From a checkpoint of a small spectrogram enhancement model: norm batchnorm.
Rows from block 6 of a small spectrogram enhancement model, named by matrix and row number. Each number is 128 + 32 x the weight over its row's rms, rounded and kept within 0 to 255. All counts start at 0. Numbers have three digits each. After the name is the row's rms in percent of the matrix's.
After each channel's rows are labels from the 100 clips, of 14976, where the channel reaches its highest value: "responds to" is what is common among them. Only what is clearly more common there than usual is listed. The data: simulated sounds of rotating machines with and without faults. In brackets: how many of the 100.
# conv: 3x3 conv (model.mid.0.conv.weight, 256x256x3x3, each kernel summed), inputs 0-255

conv.228 075:108114155145144158123144171168155101081128131122132087128166157071089114121128116114110121175070131142123128150095104145118158063134175112133088136065063164133120136065137090130152197120134151089154147166160176136119110078086119106045126092078125161134098059123097140178131179127161149131081158164147155106131098146104097128141131133156168123171068137172090158146170136093178180103167085182155153111156145076109146140068167100155141059137143192060158122170165159115141119174079136122104097093149174101136125157089077150116144125178106156141185129163119154132145119100125081120122116087094153146107142133135164074111040163118084117071081167140104167149115109142152122116082152113081132163115117120166137148139157135154055142106124086107144161169056131153098042139116121
responds to: gearbox (91); state: normal (78); text has "fault" (78); text has "thin" (29)

conv.148 116:082135146185165140110125127156138072072118145168129098131156135119109088124152154081170114201039109106122165106118122154137215114131141105120143183073094159078117153110090109158155123153178117077153120143156208146107138133126086117137130059120131174104113119114081161128147132118093125159090186120143173123138086147063071133151174087133118171122109182144107188145186116087118150099134097136184162083183146145171124130110178101143154108142155135133171142128141151092114062175085103082101146117167180109156102177103082133114146136178144164129139109190109137153129092114133134125087109102049173152142115117180155055110124168078149095120113141134105164143128072159113099120127134099131139142142075138211124168151196140128120123094129097078162139090125164150082123155084081
responds to: gearbox (80); speed: slow (75); thin (high-pass) (29)

conv.206 081:108106155135142165127141166166150109092132125125136088124172158077090121119129113125107117164082134145126121142093105147109154070131175106136090123065051168144139138066147085132153194117123167083149142162156171133114112084086131097045127089081128163133104058123107140183124184133155148139075162179145157107131085146109100136140120131154162121167065133169089152147170137095181187107164088192151148110154153081105158147069163099155142056134139205066163122174165156121139121178074145127103095091146170104131118149094077148112139119188115157153191128155121163132149118101125092121126118083096155151109140143139161080112045165119096130072083167143105165147118124135157119114089154113081135172104122120155132150139153136155060137101123086105143158172049130149097051136115123
responds to: gearbox (93); state: normal (77); text has "fault" (77); text has "thin" (31)

conv.132 048:085109175152129106125137123183115113110068112114122062144078143181116120109164134112099090155140125123096134078113087115108150159148141120131147137154110150113101131136125131155186116192126139146215106156169127122164105132126142122127223133139142150141056147028107141134153139128125138120127156134121187117118107224111120108176140135125099165100143137111114138093144179057140110045056089140120194111137126138151132071149137061136078154226200113129172126122128172079055122130205130135132120106178146116180127156076133129093164149127179137141122150164099069127115079138204135113120163164119136135113127124109167149128142121155126093134131155149106183160221116177149161131141128159131111120110125165142104191147112122136170126122159078132146155132131143149069152133074122
responds to: state: normal (72); compressor (37); muffled (low-pass) (36)

conv.72 089:157160098155137163115142164094168116131162181138113164094176131059119117157087122089154173132087126133146165185125145151139176051127138136097091153090129131126125168091108083106090167108162118082081165120117181146093137090104081133101072070084128121095166078183131150137119155135130123148105141127155088114167109080127118119095147128156179111173085141168122143169131104170141167161182149144185094098140162084118132157071160172138179072082095164099113166158161113142184114158066095085100121137100136125094143133149115153162099149182072151121165091114145160146143159084066080172112070089102153131128145108194110097098078180097112143081086121124125102125061114105106110119071160089093147156142112084172169085103164163138051159128102160107148102124096123121165069122152127
responds to: gearbox (96)

conv.214 078:100114198118115127109147122206118125121100125113119055129069152176107110125156114126110118134146117111079122087108081130119132164119143120124136128168148138137115117132149135145193122163123140155225097170170113125179097131121137134127226146138165133126041137033138161141116130121137101105155112127127185115126125227124131117189113127132096145114133119093107115106125180059139115047072077130110192131124130136143137073143096051150070143230188125129132134125130182098072126100194126127162114092165104098136133113065153133136127145121166097116122123157094079140095092136189140122148172165128121115107139128115181161121145121160123135140133167162098197163206144154138165111144130179131140114122137170108109190126102138143163121141166058130111120128133143115066146112092133
responds to: gearbox (78); state: normal (74); speed: slow (69)

conv.33 060:076111182134135121116137114193113105108083133120125066138088138180125113116174129112114113149139125104085133074113093129123161162134124113133148132152122156123106126144139136165192112174129133134219090154165134132166109141132136131140212132141165155133053145031123167131129126123119114123133143131119195124116102221103106114192129120117090163100144135107121135103150174056128131046062093146124201104148138152152136080158117052138068154226194110137152128116123171084051110119180131118152122108183128107152113136079131124119147144144179118134114138169086084136103067146207144116132171145103132126118123134119161146135156121146134118146140152150104192156220138176150150124151127168142126122129116184124102196141119123132167121125175075115128138128137160124063158130070126
responds to: state: normal (74); text has "fault" (74); gearbox (48); machine: compressor (31)

conv.36 080:115103141087127129133116103136093161172120118121139129142057110193158141110161120152115107079199121105106097089142121132129116189099101104150146096220160127153164090166166162155146101126107144162150082116113091118170126154154160128146186186162180134143114169085188162110088101121133081130165097134101142142108128152151146164159092122105083136104173104069156087088114147119112110116079141109066144147119109150135150098176059110108067181163131093151120105102094121129084133062227160137187131140131065146125119072136173110132117101098165065135095129112113090127094114161177159103163187172143119109126119162114119217152168085160137159165160113132135125112186181125136155145164106199153148116124147173065088143134079112112180107129172128125078092121159142078118171119127118
responds to: state: normal (76); text has "fault" (76); muffled (low-pass) (41); machine: compressor (29)

conv.50 128:152154118169135118119151171111173100102134128104107142102180146053104112152092124148096139153093163163139153179109131103121110050181155165110094151065100132119124165085107086099106174125117122116103182135137140118102118084093152131085088089084083111114142077168081094151154172164141181141104150131159102107154129104126116109101160171158192109168080134191105149155127124153161134142176132159182110097118154078099116148073191156149173073102124172087129146167171130126177147184079106124079109120123178112123150177127095159120141134144081171144175148128138151136164149091076068162095070099130118139113150109116129075102073171121098101073084135127114123145068086128146122111068165077083083146124118078165171097110148136151060173140097143164162175164086116177154072123140157
responds to: gearbox (64)

conv.130 058:082118184142129112117137121197119106104076131113125061134085143174115113118169126100112112157135122114084139078114092124122162155131131119122146143146121146117094131138134134157189119177140126146225099161172136131168102131127128130129221130137155145137043141019114155136137132126126122116134143126124194116122109227105109102184135127125095164107133134114118133108144176054135121039066092145128202107141138142149124074144127050140076144233209120131153131123126178078058112125178123117140117106179133108161125143074137131117144154137174124126120131169092079138109076139200137117125164155111134126114130127123171143129144131151126110136133158151107196159211125177147155125143129164132122119126120177130109199140116127137166128130168067122134142133130147131062148127071118
responds to: state: normal (78); text has "fault" (78); gearbox (64)